config.toml
model = "masked image model"
encoder_arch = "vit"
encoder_activation = "star_relu"
encoder_head_dim = 64
encoder_qk_norm = false
encoder_inner_norm = false
encoder_drop_path = 0.05
encoder_patch_size = [4, 4]
decoder_layers = 6
init = "torch_default"
beta1 = 0.95
beta2 = 0.95
epochs = 22.4
Rows from block 6 of the encoder, named by matrix and row number. Rows with one number belong to one neuron. Each number is 500 + 50 x the weight over its row's rms, rounded and kept within 0 to 999. All counts start at 0. Numbers have three digits each. After the name is the row's rms in percent of the matrix's.
# fc1: MLP up (encoder.blocks.6.mlp.fc1.weight, 1152x192), inputs 96-143
# fc2: MLP down (encoder.blocks.6.mlp.fc2.weight, 192x1152, transposed), outputs 96-143
fc1.14 108:507483553542542491482474576455472576541498590466552488452538512558601546543542546525606572487548538469453503453566533569559514435453474534517449
fc2.14 107:497525484509525493465494465441534476479518513523651404495413483512500471502468528486448504562502374370551539509493620468566503492498478572478403
fc1.15 130:519509542480515457475510501573541508456503536440580344510518441518488444561493482515443481530432520466459495355560441600489515490465571522377528
fc2.15 124:540531433506503468512533541477556408408433454530553673403496500501558519558487472532419468520547507503473518508543415542493517507509552572558480
fc1.16 103:467494492520490474481480566493504491524432514439551476526548536398498501590428421489503512529573536597420530502487405478520566494392556537429605
fc2.16 102:513521442520478566454421504436508487563502590550511543450534514549607501507447509412412570499545517477451580535510519534498519513473535523559510
fc1.17 106:526494514504510491449543583468511459507572474470383490484508443512588434449501542519462468547488600483481457468420477482573525603480563557564602
fc2.17 095:533503433577523490504440381442545507447440502555590491531525465513420556510543585498587465501525450447530480517542466487534536427583478492552573
fc1.18 101:450519476517517464507391554435484471571472520476420472508522464481567567395473574439533526430515549449513545509489505485496442557408458529508496
fc2.18 094:477484534514551415524482473335618476519466447504460552514492519653501438450497525514415546443495486423447535508570516434548463501529506450560455
fc1.19 102:472428511480449415533487435550400559494481459429563441459497542447483492502404424582615451502449493450522439418493446540436543558498447556538405
fc2.19 076:482476509487480512514453481521486661584568462529517544550382461500474503553469517460395432550535478460582432389406460515566481448634490545458418
fc1.20 096:462493501529554611449512473542462509483462573509433459549473536453406501588498475453424469435482478475543542497489578569525506494426532522422545
fc2.20 094:450430553500533497480587489524526557528536519544526421506418508440501457549541509491407414395451509507468440354403506492565499498630589538450588
fc1.21 087:474560549478473569511516405592455505537434497522472455487492478504558517524364440635491477416473543541598506551532465453501492527457516522516498
fc2.21 053:508455496510484484486553486587580573504429512485565489519433533529435571523476474502550438559452402507463403387391550446516490504569448507457515
fc1.22 099:366524520466489484525469566444560540445407540419536506465516584556549503482490519476583498454534676480458446468518501477435504578493577537532479
fc2.22 109:469523514498452459484513523490547503628428484458421557471418486520383548438519519529512406522521472518514436565516475425481470466561576466475499
fc1.23 092:523491549458466516485467508576450519488477531445486473575532535480563533576537456658544542401489574499518417427588504468507459523426545550460481
fc2.23 105:410531521521488441517524574479528494477444449465514452542422527524387415443425504548499497564516537402535477476557551464422467464582487540429492
fc1.24 058:493544468470530620473435497448547376492543524496407489481588534478467489471511469541492438346565555511551531447586523558451455467458551563567455
fc2.24 051:501524423470505451495531494504536572522514490511540519558421437520417490419495518457415512557462571528477442422374496437586479562618457548495570
fc1.25 113:516494465552516587514633473534351539495526466542515526491492505470520417470469391597460551522512530532527478525536575578476519603462546504516562
fc2.25 123:504480491528473443514509531499566488538420533490497538510521465515506654481560541483555478342511509603496474578551411388453531409507493465471495
fc1.26 104:407428494576572513549462524427481422455529472513454541447655481573593478515506509494478562470570590516537571532556453534516495595427466577522454
fc2.26 098:485514498462437512455556448513646569487515568454513404500427544600489379565495475489510465512458450488465468357416514551475482416575546589454473
fc1.27 103:454488528486508506502521471497441508459497456522492527455620455456557391599557461559524526491419596453577483290468532660548498444429514489435548
fc2.27 108:527516506512511437518457488601442517459450498446509537516438474535432495473487464407488556609499528528528423700380490470441470511627530487561485
fc1.28 115:536558503493493596471522458574401421567470594560476509521491511439511476470480409538489474545577440512538568577508458501469442354520527462479548
fc2.28 111:466520444458460394474551507517479608536481513487441484551582466487451476477527470452536535531440459509482452422346610551584448555530532533564522
fc1.29 056:436530407495517510493519573513430458535453552520526415467559479499568467456412424560406553482536450496457577477588495539463485413463560559537502
fc2.29 049:483499458507527530479554449530513564496430460501475544540503487487464513586473476522490422507357529482492401476482564500509527525579515539405499
fc1.30 098:468504530506465447526484494441565486448473503521459463558562464564472429569524405521537468328492631503528600439518425627408504500486519627540456
fc2.30 092:519450489482495479505458528490539582450584510541498537491473480518410462499486480400512590570496476428526473470460519412518499444579444504512571
fc1.31 106:449441460458465564455559421477460471460474585450448475462506433508383501532497448531531420458508477482480535593533407563484468549485550505477471
fc2.31 083:494345491535431405486513428520496495448547518492535488555576482495464445527425521478444391546541514436417443491451386510648489524591457533555487
fc1.32 102:458545559482562507468517538545543375551454504488458523457499512518492523469495488457556547465568522578544536507513505492486531437431492488500498
fc2.32 112:545451518487534560496518448541488532497469545603511498549500538516515428524393486450480447624427559480513433456459488521555478557618454433572580
fc1.33 115:453537532474517432503539564564557492478510467444476547557581429418536560486533397507554464454493501527474569511479490420454493444391463547572516
fc2.33 120:512518466472535652537482501495507578502490467425563551488511465538480458570528502478497508479405520517486568491446539598503423446481459472458433
fc1.34 109:514589626564533519495449518477480430505561491472427489497616567497521490508465503517528511521514478498374475457629561541507560528437512481534518
fc2.34 109:512484494486484454499569419454465511443548532475521581480555488520391449525497441468530478550500481405411538520524557529519496532527519502560445
fc1.35 092:521490481515543468514630449529472405516544525446534518491600491457522505460542507476494409524482552456461535464516543491363496489471672439507521
fc2.35 085:479446440503554499500433609499582577539492515470535396563437530601441541420483501393504493497513467469570465367419432486537490489552530415529502
fc1.36 136:486497568509523564488577486480495402490558482487536513612425560465592540544430448504527490479617485575452506508469462446527513555500626573482623
fc2.36 157:481558480490456590485457519422470479448480571498576536495523567499575521594426554439503544602472447566480524518527487589447528538454531554514555
fc1.37 109:390448441400467474458511584455479463508561482526472477502546524439570462492448392539468458507434525481444530533484496592474529535470448527505597
fc2.37 104:497467476520530582529480555507627426516440453503484539536495465479498509462513496529525511471488488524543548513474521430486522570569558491462464
fc1.38 081:485474515464501498505562458488511549441411549558479470489514494533527409541485500464570507461515541433604499513509480546524474553472526572570430
fc2.38 098:496489478494534524484522570451592534543563564539469556502475466545438445525469480488418512591556487433530458412437483585451481477664467534562519
fc1.39 098:489570557540580476458461519457492481445408527400485477426499416527449477501550464491472539428499514519576528484511375540429537449436515466477464
fc2.39 101:506459471465469465480436523529444659524400512531490511519459510563504534501577519485473496504489538465475476406557488517481469444460417492548414
fc1.40 104:519572507445447549458450500436397568570612492487437380551440531496466469481454486610447567478516474506544486513477480483406460438495451471543527
fc2.40 086:533387512530509519512505450553518390435403495464543589505474455576562452459499495440510497494473493477485551499374484511554508536494545585498430
fc1.41 038:457486446529518507409431500515475498542435545436510513434535486418512494491455426537408511445492591515470496502492480571469434510463526525482484
fc2.41 047:478468516457494493499508501554536548430494488493560521480487499551419486511516560496445487580444472482458456447410466484524496587597514526505488
fc1.42 095:493624439530508466521498441559458376540578476489541378452572490465533456530438435556445487449463478505484469463505544557459462477444469479604584
fc2.42 105:491504473528476492499498525466512449428469557544635508429529480475550604482493515519558562606559527580533516539482454419483519419488544538476446
fc1.43 105:509536495473533504591434475456535480521467483481546417419566559520555559555457509531568484420542510500524468573576508488479448457490495519520507
fc2.43 119:452519432501491475469514485505421514437687472494561494592560504579484403481536457428480522561570455431406603564441523522524524475493491542580402
fc1.44 110:457477470496527577519571479441387620555473510462472517493601561525453429512525480516537492425422672499510454421520513589434478453381444580458551
fc2.44 118:453505448531517330479518498476488572439474487420512527501450383529388492556425473555547439618427446446536479547412515376494494527576489473516410
fc1.45 088:523542538456450492408458529537523508458509512469476463583564523506513541600536473576544490411467609445571445419571488461428452598485463492460518
fc2.45 087:507440496514458507506596412459497536548508540461527453520408561467463440440461548528439523579503467484503441538416494520461519418673505547475563
fc1.46 092:461546478495529475431476410457515500579504598421398539483613561509521386418542493553567499373540543582485462534569513532495427499440476545481468
fc2.46 060:493519532542495376500517488543536533404468479474506458467471479590535551424581552469374520529565502589470507410494417461476504556553528505476470
fc1.47 120:484528521468545448523579519568523563489489470417545435475541490520506457531447516517396474546466539454480477388494492627475534520529494487458543
fc2.47 130:521542405487468409526479499499538431487475445561544664391476517503531453517543516583375494521535495471424476514491452488518475392509535556546483
fc1.48 104:444480483452498475477468463490457435554531484525482487544479570446494455453405513523384500529490449535466609508485485504475540429413491534597586
fc2.48 116:459491511489501501511551461415593483447476522453470492501472546491389485602500470527641499599447508511544465416511563465532503517666479541404470
fc1.49 094:512491458482524541537468440462491444599440605528413552486566523457455461477493402562479481428532536540455477518479455528347440426514552430512445
fc2.49 093:437482501547498490466545551549442591437449521487577430473486466427426504462580484531476545561469461456481479443397524456583501462642553459447545
fc1.50 066:501507565493516573461495603568450571523521516558537340546517513508480433407505431626435589445573472583549509430512441477383440392468512531491504
fc2.50 052:511410532484513451494448469492528519431444483441529606530540482500539478548506520473485457538441572470462389501434523479540500568600566538530472
fc1.51 116:555574686637577465458546494481503542485407517415545471508526491485440496473509554436573457534459465483563476531513444514524513501498462568442478
fc2.51 110:517561536467461488492423507472481497544505510529477628543498487527539438553480486435472483516554476447494584466543434487465482496557569400484483
fc1.52 103:419468499512417478525316509389429500548473502520493487517462519579452485482443482518498528416462452559588632466458508538507513517474581452477521
fc2.52 103:504513483513492612509548586572634505445594460477512504485531414550470573586524505426485525525581516445496454379418513477577497488611494513411410
fc1.53 064:415496475512501527454494580483502513551511547472556489580509581461449379553513441534539491460552601527473549353496478591381493493460541473526508
fc2.53 054:512390473449490525482501482495537517442503496560542560482499497494498469482524529391463421511452559461449468518439458476554516617531494476474488
fc1.54 096:526448466525550445555414436408513604449458509496422466474576500559501459520443510483498495471465595504539490409502483520378478427503593556608453
fc2.54 118:511477540465464561502543553524456406536492435501474522425418539480542545504484417485530549434493453523477508564634468547555475605427498514473539
fc1.55 105:490473598462473518490475485488436486544598471458600382563457549388467522533417384572472479476530480433471502509516526457429503467481504482531522
fc2.55 093:491435457469487536481482456489507445588445465471571523459470464487461593478467531476507440488516535469495451560474382527446501507444513517513404
fc1.56 099:495424486485488499538540608430486532533404540558545475460526510488530567463414521497471515406577504528474513480564443565425519488437559498520531
fc2.56 109:508504528516524445488482538533556483569531447472484446459495443536537513492539562483482522548465601451453412433502495425594503662494579545554483
fc1.57 111:467482504507421466471463410544512417459521511567532474464470444484513439561474486511423471430474492444492547491491432477566545435473551492424426
fc2.57 100:529487419523496466530529538499611516389470386494525536547488500634512483565563492511576499534556437509533497417466493496613457634537499464536526
fc1.58 096:504609536552435567485428534455433515444511612527445496580525526555440533495513507559562502484454546526565525489561555513454515465518497483492498
fc2.58 096:512510518481468454498459538610598417579450550510531497513536469497397581430548493495423492610577442445498580570450480466496494491488487439468481
fc1.59 094:350448496541549455534528474506587394558406505474507466521585509454454516440528528515531472496447477473550583450610539481532517595455496541483522
fc2.59 103:506461473474464444528457470388473499508628494555551496475326438513498517532542480536491525525474548497529532536402483480543549497492487546573435
fc1.60 093:485466541430515525505459513430524492522467505511482527448521510483466592416500484494500506551481453449506477486586458478449457567423420475417549
fc2.60 084:490524458483500449508506443609455472519489445474505429551403466561546459558462553550475580500496537504523465479380440390525507459638551500586506
fc1.61 046:506555414478473601499417514462469572543421506417509437465521460490441478536467432562530573441414517515489544431475504514457475438422527452383491
fc2.61 055:505481520489503480509520455602493461486451471484547486535493496577519433523546554405528467552465485507506419434483499482531515602562556507502469
fc1.62 055:439495523475430567473583435493443510459470514520538447500544540504518511528454456537515496497478467523494459469642467576476454478411575488478431
fc2.62 050:507454464488466491520447500561574587479522472504579544532512481558435479500504538497465439533485480418496454406392568458569505519644531517511415
fc1.63 104:528543497549540550533604462460478474440551569490533414478578399494546464467534460544558417528467538520531541590543541510433464534384523484513540
fc2.63 095:475578527490535453510459512522618484495536450520448472499429522483521356513457583495475482569436498551474471581486538479509509582533453491463501
fc1.64 113:466592545562525457487504597546487461523505472411490471406508437515640517535523494510399531515532581489422406546506569463478480449492531475514550
fc2.64 105:515475506513515454498580444575460399558525548566489568496511409400503538529503529425539493491465489486463474515422472449541523461501449547517454
fc1.65 095:492510499419410435427471468515556522486483461485479550446450490540424505552469509652377499465503517441485561474474449480520412534503431553475498
fc2.65 095:520463518521504553492521468499482546589504563508523407599466549393464448500495525446613439567508485472538399523456558573442518483536512536502491
fc1.66 087:557553497474458555561424507552603491552478491461484534394588534559509428528478472529455569466528524472460453417513473592432479415429546454476539
fc2.66 098:509562586507474436519523455481321553513601454485408472562394517416476458536570494519528427477497412415512470563497498539513515486508502514449519
fc1.67 056:444468521544481538459477463489389505492429574474498392531550608480552451557437377550490547406494543524492560419555519563455464483392508633515577
fc2.67 047:495508402492469413512474449566544522446465467524595526489523481524484474491505549444469514514460485473475496477424555465598477497585546567518476
fc1.68 093:498533513490459522487438541521498480493458494534535473440521486395507387556519479487536513504495516470571496357466542568543490475395463513546505
fc2.68 095:519476527460519477566507509415516480457544461521519513537461515542507406629502446521492496485518517518560564565441462533465462549465537595563493
fc1.69 083:486499475418382433426473393469525520461492476487458477505472588555499511504455450606452565436543517438439478511529553415494356501527455595534541
fc2.69 095:507502506504517492496538532561465539630553536522495409515453515390480530546497507472489469536516480484550512560522464539472537504428460399521589
fc1.70 120:456516510494504433522523436544454369588520486565433504516557552422422497505513466516555470360504428522567548587555466506509474589492540470540519
fc2.70 142:505506492452491491525500564500577590410492484444486498492406483551525552524456549494488472599492540361439497448431564553526496525498496544467466
fc1.71 049:525527487477562531480457541527453524527487620525441391423527553528554461473429456551453509528466459559490534485565482605460466446453571489412437
fc2.71 048:499474494474497459520524482514520527506465469460558551523510429533553501531521565495519467510440594510486427451445537479514511572534519505512490
fc1.72 117:540522502496493474510483551545463425592434472481451514462456345471466533460479520486445541546542480571481496584519585475587487425478548481499417
fc2.72 114:502561409493534484513520511407459585470539501521484531538552498506518512434585519430441536540524528536486449497411544598400480513537455547563396
fc1.73 118:489527492527506613510430471427463453547407645495394504456507552574440548490506481436550549457550479535469570554491448520468552406477524522451450
fc2.73 110:474444495461503520503553465586524574478475506556555426525441534471527485495525500457489471497491401477496465384476542488539467516539530492468581
fc1.74 111:518578469529462481491471490510359614525491551425594386592524523489456520505534447449383448360502491473469584529503492554458524440452525539550435
fc2.74 111:515439360505490469459425523500570568499367510416478536475523525519485466543541431458526448444435562489524474446481484440568495418473424542503459
fc1.75 107:464549501460468589488565469525448518526553486533517461544489560388396522569466476557467462525406475419480580387513517559515441471503542454420600
fc2.75 112:491483504476505502496579446556445526473484544558553541455484335580471452516483467480461538507474555421498399503462499393443504388562523610424495
fc1.76 064:485465520510520531492522455472481452531390564454500450488545515443593427452491405638496571444455615555569451450575507512415480497329592516584536
fc2.76 048:528474477525473514502494497479502553430510481540566507481475480601531516486410500472581518533434507482508442460474606474572487480642494493444499
fc1.77 105:475500584498476480523405509433449547518587494523549469487514622436531456571392488574478483487523503510518531453597439586546583511456452544462475
fc2.77 103:545600441511549518493562508520589530432490499461575530506544470520442587436485468501562550545432474490559604537456444366542507554483510456577545
fc1.78 083:440519464487464495403435444479502556520526562449513498416473472501501423612522510588472468493497546479521441474621420553503542561519592468460537
fc2.78 093:443497515575457589444512559533418425568443490520505468563577464499510466416538507462557569525517645522511380575480523447501523427498514460512580
fc1.79 099:575486473476499606486444496537446590532353535447558472543454462453527567563494508600473493507434505457496551569518537427438501428532476454499468
fc2.79 102:583584434494463456526500562528559502447541534469488451539570494624417370483560512423511450564502542454438528467501463506474492473505469560473514
fc1.80 099:428429449446508597454536385542517432504486421528469457550451547439460444569498365495445389489460519528449535481501488482474523532492549478461544
fc2.80 102:535514526502566421508490587527569576572347569451517518447436487516459583511589499484428536534542427475530438474503428426522514425517509448457521
fc1.81 055:432504496428453523437519459531496550524576533531482396474565505433574448476511471480518490508549564565525449519570473469334439393487523449478512
fc2.81 059:485492492476504515499531474502528551450400535459540542474497516562491448544467513516446489564458507511498417455488496500594493539611553509486485
fc1.82 069:465495533496528503483491464566494517532431506498428495455528503459460395580558458529495446348476586483496479465565549583483478455483574560493494
fc2.82 073:509432441463509469488471577488581550494588478503545441488528501555456496506480492503439511647456452427522450468425458422553495606556471480539437
fc1.83 122:498492474509477487470447482463458477469500496572539467469503532458390418530436539556403459468425468529474540510471505582498476493492582479477499
fc2.83 125:471535428534478572480522517379473467507515561558454594457448394582549468553397498548516545484462589446537535535479601394438514419622497537426515
fc1.84 057:418488555521539563511439459437454495542425551518441469528550493483515380501463452569521548462549563571575553525543570526390522473499488544460466
fc2.84 051:529453538523434504522535442573497441379506500543571479486485460620522568489544529486483529538471489438474434482358494491623498616591575544453497
fc1.85 106:553555542485562588520440452457488418601394555432549504525486532452499445487498475514573533408470504622505547533615474544475537474484541551404409
fc2.85 098:470421472499487561484457477415435533498550484494510555513524520491574365615509509559508506497478521450457528417395523573502505510555508519440563
fc1.86 092:444507475481559545477575524579516444499494508473437520472607501409543389446518436467546425476517560617458586463509492657452502443405474553474588
fc2.86 063:500534587499499489482543536494520542501483495472470512593410508537431495408544521528460528559425612557438459449515495423533515482562409507465545
fc1.87 119:538531512463449568522512499413534524540515509519411520522517587402564531550453483510498487466402553453546455516505582549563469437438593455462551
fc2.87 128:494502553489501451507517516563445531522438499492459559546488484504399591491515521453541527504489500541495407496453526342503502440627380495450476
fc1.88 098:514527508407518434441493562560471518537414491530466479535422552492474497473494528531414460520486446603539541472518456528531482454433468447552533
fc2.88 104:532567513451500389484513493394552533587600531433555532492502547547491479574549492570520471516526487512442483484552575502451473530500549457573457
fc1.89 109:504544514544524553528507521474537565443560529475531462577540607527569483495474479570584458501469594463517536474513476473472481515405525449438395
fc2.89 109:514522590522537533473442508433561520525452419461539432508343566498475562490461451467484516622524350547568492526469502418486474536535551445437508
fc1.90 092:511470442510476422530407492430513476455493607457461519509616432535465521423533508505515592434563523598550548444553555488464522418403507545539471
fc2.90 090:473556460481491505565524538653536540457543455535485473482439511461657574466511496430396448467423451525439453453499484428534536540502538427511473
fc1.91 080:547499519559506487625541512481574443486477488473495481527632488436580471547559513467456462477459570519515584431559541503589408592476589503477476
fc2.91 088:448514443493533444522525459574421541496476505488505513520356519562471514489507481425513542519504408460505451561502538458425465579526387437520573
fc1.92 103:472532492476525525505458491511440382517488511535412510509558575377551444523503509467489507462570482504551491605455515594452444535470618436633459
fc2.92 111:487465538471537413491580527430457563480403539573510520465457511573458621462455440566486565349534550531487418396588562439537490534508405531483476
fc1.93 098:372485443526521550509488448599510498435551538547447510479491487460564545545588474466473526449523607528522493354500522522536538519433587551469482
fc2.93 085:503477462492558487511547512560481478546459517469467504516459551542467517484543519437514507600416488457509503549478497401475519523598422474545546
fc1.94 077:488543483459494570526514494504455524479520484418513436480584532425454460507515417525515522425410499548495523367531485524454489507439577471490484
fc2.94 062:465504508522514399480436419630502523507418566555518495488510470515457514588436484473446417568530366529494470503550483458542511604570430515554465
fc1.95 074:435455511461464598517511536497490462574533501468465438486508501446587513497499502579500532465511552532413459463675468535458481458373535508593505
fc2.95 049:487415469520480547518477507545564547440440426477624456516552440566498477500502497517447533528444503455529552462435490493556510472599501529483486
fc1.96 098:524510465523508488459524504554536454573500583473503420549549577441547507461553436517380447509471485467526444516541481493469531451446543488452482
fc2.96 106:520426457545503458504490465547552517526529487565554441474456509483527542517651571570489447493487520486455602458478556593450507580569337520498530
fc1.97 098:489494532473531482456501480451553416556552561431523519438540543433519528434484542577596448549487538435429539443496568482442562477423485427575523
fc2.97 111:485563486513544585471391519440596499503485524534441467420461581450525502446493490409493543553494504507529477570551501349536506440509449467456564
fc1.98 093:401493602503544556466528488473387368567510514574477465482492534496502475570487551524523512430446514475471513473559514523584485486474563503542552
fc2.98 077:495559515460452464496453485574577619510558462466470493522470509599424508536580499560535453559545473345469504528476503487498493490501456475484506
fc1.99 077:442432480495483549432513482555477511553454471488508517500558496421492437578501439575552477466486553531518508504503509542475498521392608498533432
fc2.99 069:488467522499542561499454397478435458560479429475516369499471553528422535474547526515458536556470510479481449470411520442549519473524559458482510
fc1.100 119:533466492474492505532465513489496433570417601505533518482560476423542450440449513503536438465517488508530500523545506581485523557449479600485536
fc2.100 128:512457508479579518500476439562540425528514566494570491470511505406592560566537536417461454529530403478510445424574463503572470466577401448479561
fc1.101 109:489516528518451532472542638575478432616505481541490425551506539442444430534512448538437508542612511478484461386505470497464517417493483520502600
fc2.101 099:490444525464451558480362448452648485526507470519470575503532522450532527569439576508570387509470531487474453516465457545406520476562470483534513
fc1.102 091:431458540461465480416430458531448434574450569499451515551471524485511526541552517535537503355480477484489565513472452569528473517508595523465613
fc2.102 094:450518514520471509504545546569496583542516569509486465512553449461404493568550525543484452541536515519486439457571526434495466458495487450480378
fc1.103 058:499460517519531532483461435493468484593527549533482380436509527432661385504442466531482474370505506484436504440512533537515473442432495548539494
fc2.103 051:497467534479507497498428459492570565558470470458542521523496491542415491529506530448539468517471526453520453446487457462552510539583560534501475
fc1.104 094:492548445458457489492459441515501576489486608424489461460613481377451433520477451611483527439412505493544487508479462566553508466487509534446464
fc2.104 073:515481486476453606501494569471578476601507391526517526502527475556506490553543597562447551577502611558463502476530529444524505434460533391437534
fc1.105 061:464478481491459551455508434496404486500432524480497446474539443383502371470505482516478484393530573504523564465557547609466478539494556529561465
fc2.105 051:489475464484530420506513489521486563431467539449542471536532516519456549547471497466449502596433492450476410426418465442522506524521445492393464
fc1.106 099:435426484596578538479510519545463485424564416489482442500517503481553437434435483559459492577417571523518515498473564542506574532462532613599420
fc2.106 110:512504515501412466514504387505425500471504565480505433506489543448481504512546516501571554585462425529470488525483600487579509411612409473425528
fc1.107 115:507574541532567525444639420495455480473539580506477518508489501465516563458471468522538537441414521480477467587459525456442475498510443581530480
fc2.107 119:524502462532502445467398571497546506448447492415535612480517486456402447568423465508495486572590421541540620530521423560446475406437560450470467
fc1.108 081:465533464518552462426513452430516419468507493416492424549519427517531528375561513512403431539514487566488473557466412491359528473525514515570554
fc2.108 097:517465532503460573458530473487538544481399480493572444457506455601560538475605489489636504497414561483534467438599564535508555593412556478445404
fc1.109 106:532560535561537476492558502536428493394487578375644523534570516430414522507481377499523494470492496542583545459537427550417412522455564459537470
fc2.109 109:468540435464507467486403574560536473489427461481484520527477522575466415514505489441505523615552397438472633531544465474473473504578543405454533
fc1.110 103:497531465423389530533511410431522413535494487543366448447545548521558453558597536470476531485530518541415464452592536558534427526532491501513566
fc2.110 103:558618522492500485450429624610487586600451573472529551505434473514416564508511419425491469511562439475480598495504441478471449454557545431452464
fc1.111 107:499545536429462430494420480383481451531540482505536493469599483490484522417529507609524535426589466494461511526577497505443469451445454476556475
fc2.111 107:512417483505522396512481472487538597534518468510489548559393437525561444435509561566423536493410432573394502545376402470510496514450560556670526
fc1.112 091:513448525464467581459438511572446486489464452516543347558583497505467461534509494549509516477556655480617485457637483516511466601433557445492579
fc2.112 088:507588436539553442490482413515510530555481564498463526533489533483390515448424507520455495556515534473449452479521520482499521467546522460493521
fc1.113 076:534459493496498452575439489448501387426501531535527449421522535502469487458474561480453410524609544579574497478519397506445494560579569590430417
fc2.113 088:589558480489525472587463507479564618457533464502483522505535530557543504567534559454526567470432504504464530477507527537466463390481478538507533
fc1.114 102:544535514497466528461449544542485440511403458406483450491508506429490564431438487472487603491549483553509559513542471526512435593451509432496520
fc2.114 114:533506482502533372525417511476425547471608557480430552513449490581473419450515537431520502481456500532438484539434557412420474513490485504653544
fc1.115 104:511547472511529490442490546457497408576615500549490509460572382430534534404475478511475461545585478475571492518595471490494522526512494450597492
fc2.115 105:461400513466550398522492414541568528525562446461473524505473481497544447506579537466564548480426509576515506429444499418521474532389577546567520
fc1.116 102:521455504533566572572539518460447489495587493532457539540572426356609486452469431546486535569466425577538536525527573519534500502430493446571592
fc2.116 115:490484538510506488512525466498526488479415506478560561490468445609472526542563491474535508399484580498483455468575482511511487568578502527424403
fc1.117 131:459460511495458581458474442455409571567501430523483475523471553537539493543568436547548538476504652561495489536496470466474543433516664521474489
fc2.117 131:467485448453559502537449547538533411541597462537477494475540532424619514524532559506379509659531467516474451466461487448549440509598450482486568
fc1.118 101:459497495468502495511547527511511601490423482487556466469465571508414403515507531402508517493500445491477432439621448526466474451484474556460510
fc2.118 095:495415425467471457546466524465507412518477391485557474488521450565604546449442463516517626538468564498586502516465614471535478512537503405407574
fc1.119 097:505520520511465533470453537547429554506487510405526407535498519505569521526473472651463599412469543529496489579543454465321457448472621503510485
fc2.119 082:482486453524431466508547548459541530465474500490505511490515487493490368537460485512459435561390533451466421356508564547563514401523466525405552
fc1.120 105:504515551490478438506507448438499452544552547494409480538529484568563444470567442488523407430471642558496499491539435478416455446494503587654431
fc2.120 108:443495467496449506499498474482543598508478490458478506598424468460391537503524481512502512571544503445495456459420524483490477516660378573424456
fc1.121 110:483537488573552487554583455402529598490551484395465554524531484480543516499454442518538507492395439540461579539553515550509478477492427492500530
fc2.121 102:490443526480539617494455507536453350499394513550534546485445458558495439504539498450504509416607515483542461554504485538517504570473590510517467
fc1.122 100:553586501466535455583508463444519444540498533520451530440470517431535496460509426513460486477579485528503432527583431519454397437533523419560512
fc2.122 100:418501548470459561429488511565491552505502517512525426528524519484512529486501478514520550501454529455477471428397567500521513505526513522472504
fc1.123 115:486478545461488457476473480459465494606535486525404488496501577421512492469490458564554591444405505478474492370541518451579506488329452582518542
fc2.123 102:506483498476507520469462586419579415518517503513493508506499549421464460513465512550470402551589442523566465537526470635492458422513428491472510
fc1.124 112:458481477556505494500538535513537494471413503455522516473575541503524499499632483451515504309522563552503459503580436538454560507410517586491449
fc2.124 122:518490482527485545509462500392509447532450445436492509481415459494500424528424518517579499550516476461600460527560544392568508442579521478491532
fc1.125 109:486529483489472483475548519418501512485562590472521500513619466476525545530509427595507521466637459560508459478461396509509589495465556506545541
fc2.125 100:492505461461525364567559411487597562446591417469491556392436407560490407635516470466514467490467374455407443507426528467529457548502472488490510
fc1.126 095:504542463489484586484512477371467546504557478481552481473531585600522388495605529567522441403587576492508474472500467547415548515473527496481433
fc2.126 092:523478479525485479518569504532533542421361434505473592464405509519604508518494489393556480567488448519513505444424470455568508547515487523475455
fc1.127 100:476459552443520494454454479503459493583484569460438546518520556420612498517429416528559427449403522499516534481481511479469470546510547477526423
fc2.127 085:475525467539499510497528452514420562490442540471479473527499496483444447451432499519481431536454448478501442512446500474493522479561439522450465
fc1.128 070:477540509469558534505474521485529444538495521501481492447557534505480538544456378496485533381530589524431563419529488578451535488440555580477513
fc2.128 061:503450480507510569506448503595588547399465554487575448536465471549452471477440526474551524623501520506552400508476498412543509527676483493463517
fc1.129 063:417460540517542517437434461452485466510523521501431521484460482466493434567440427543528562458566576593539502485614605542462514549502543551483514
fc2.129 051:483491466480490433437517456532601490502529475490564452494495464597449529549558497473463503613421453457510430462432520449539553550647504448468478
fc1.130 109:526526441455429627541481539524380453524399612484534433456525545548475529460481479578452505464532549520508565476543450520480507453459456510421535
fc2.130 079:507454538492513455499538484467491458502563536494577452532449540522432430500563520629469488527546402422510455395446544413537480414514507538510510
fc1.131 051:370500543472445562516534430432477505497485493519437460488524582502490456508573442538499503467542626472496495416531502549491518511416511572412500
fc2.131 051:505513493477499504501510502515553504410490500467519475511464479555498552506511490458499469541447444483491483423423485505502485543632543476477464
fc1.132 063:365504501510456481490464567417405460538520538494542448479563440521468490498497418505506561461533538582551538475590560614477496505433506595585499
fc2.132 064:500495446547493465494556549509546557449335494515505547508534386560526436545513503502453438561484590423464500433478488462505494400591530533488485
fc1.133 101:546556473482500593494426498496487396506535563506479424565607537437452511452549478537538474483490520518560463517561467494422451316486537459509489
fc2.133 099:483509560449495445484523441453480428568495447501545536488484391465572512510417496458474420482572497563463441566549428562413493502470517517582424
fc1.134 113:510471470467474472493402463452518486481463506591494529536492521453501371565477484490472527392514530546482526481572572472488556505446508532584401
fc2.134 106:514456512478491555497582544521605504581395429497583396453435520535514553437463543468444379579513570427458448519534538443398479538567605384466475
fc1.135 105:514471523462486537538435485479528501554500495505531443585458461496447510484460476608429568582478629576423478453462394489474504491449579651473464
fc2.135 081:512580546478445511481429463531367571516464529458549480447458489527460388608492463461491478462552473471528433514458490471510490454506486410470460
fc1.136 073:445522483488458575464557414530493459515469559504494440468537441360571428486550389512538493407492589558521445507470528596534477566348580460467455
fc2.136 058:482423459467502528481504439551462569438537443460525545483470528515464513527444531542420490660458448466466452470451492514544496561650497542396571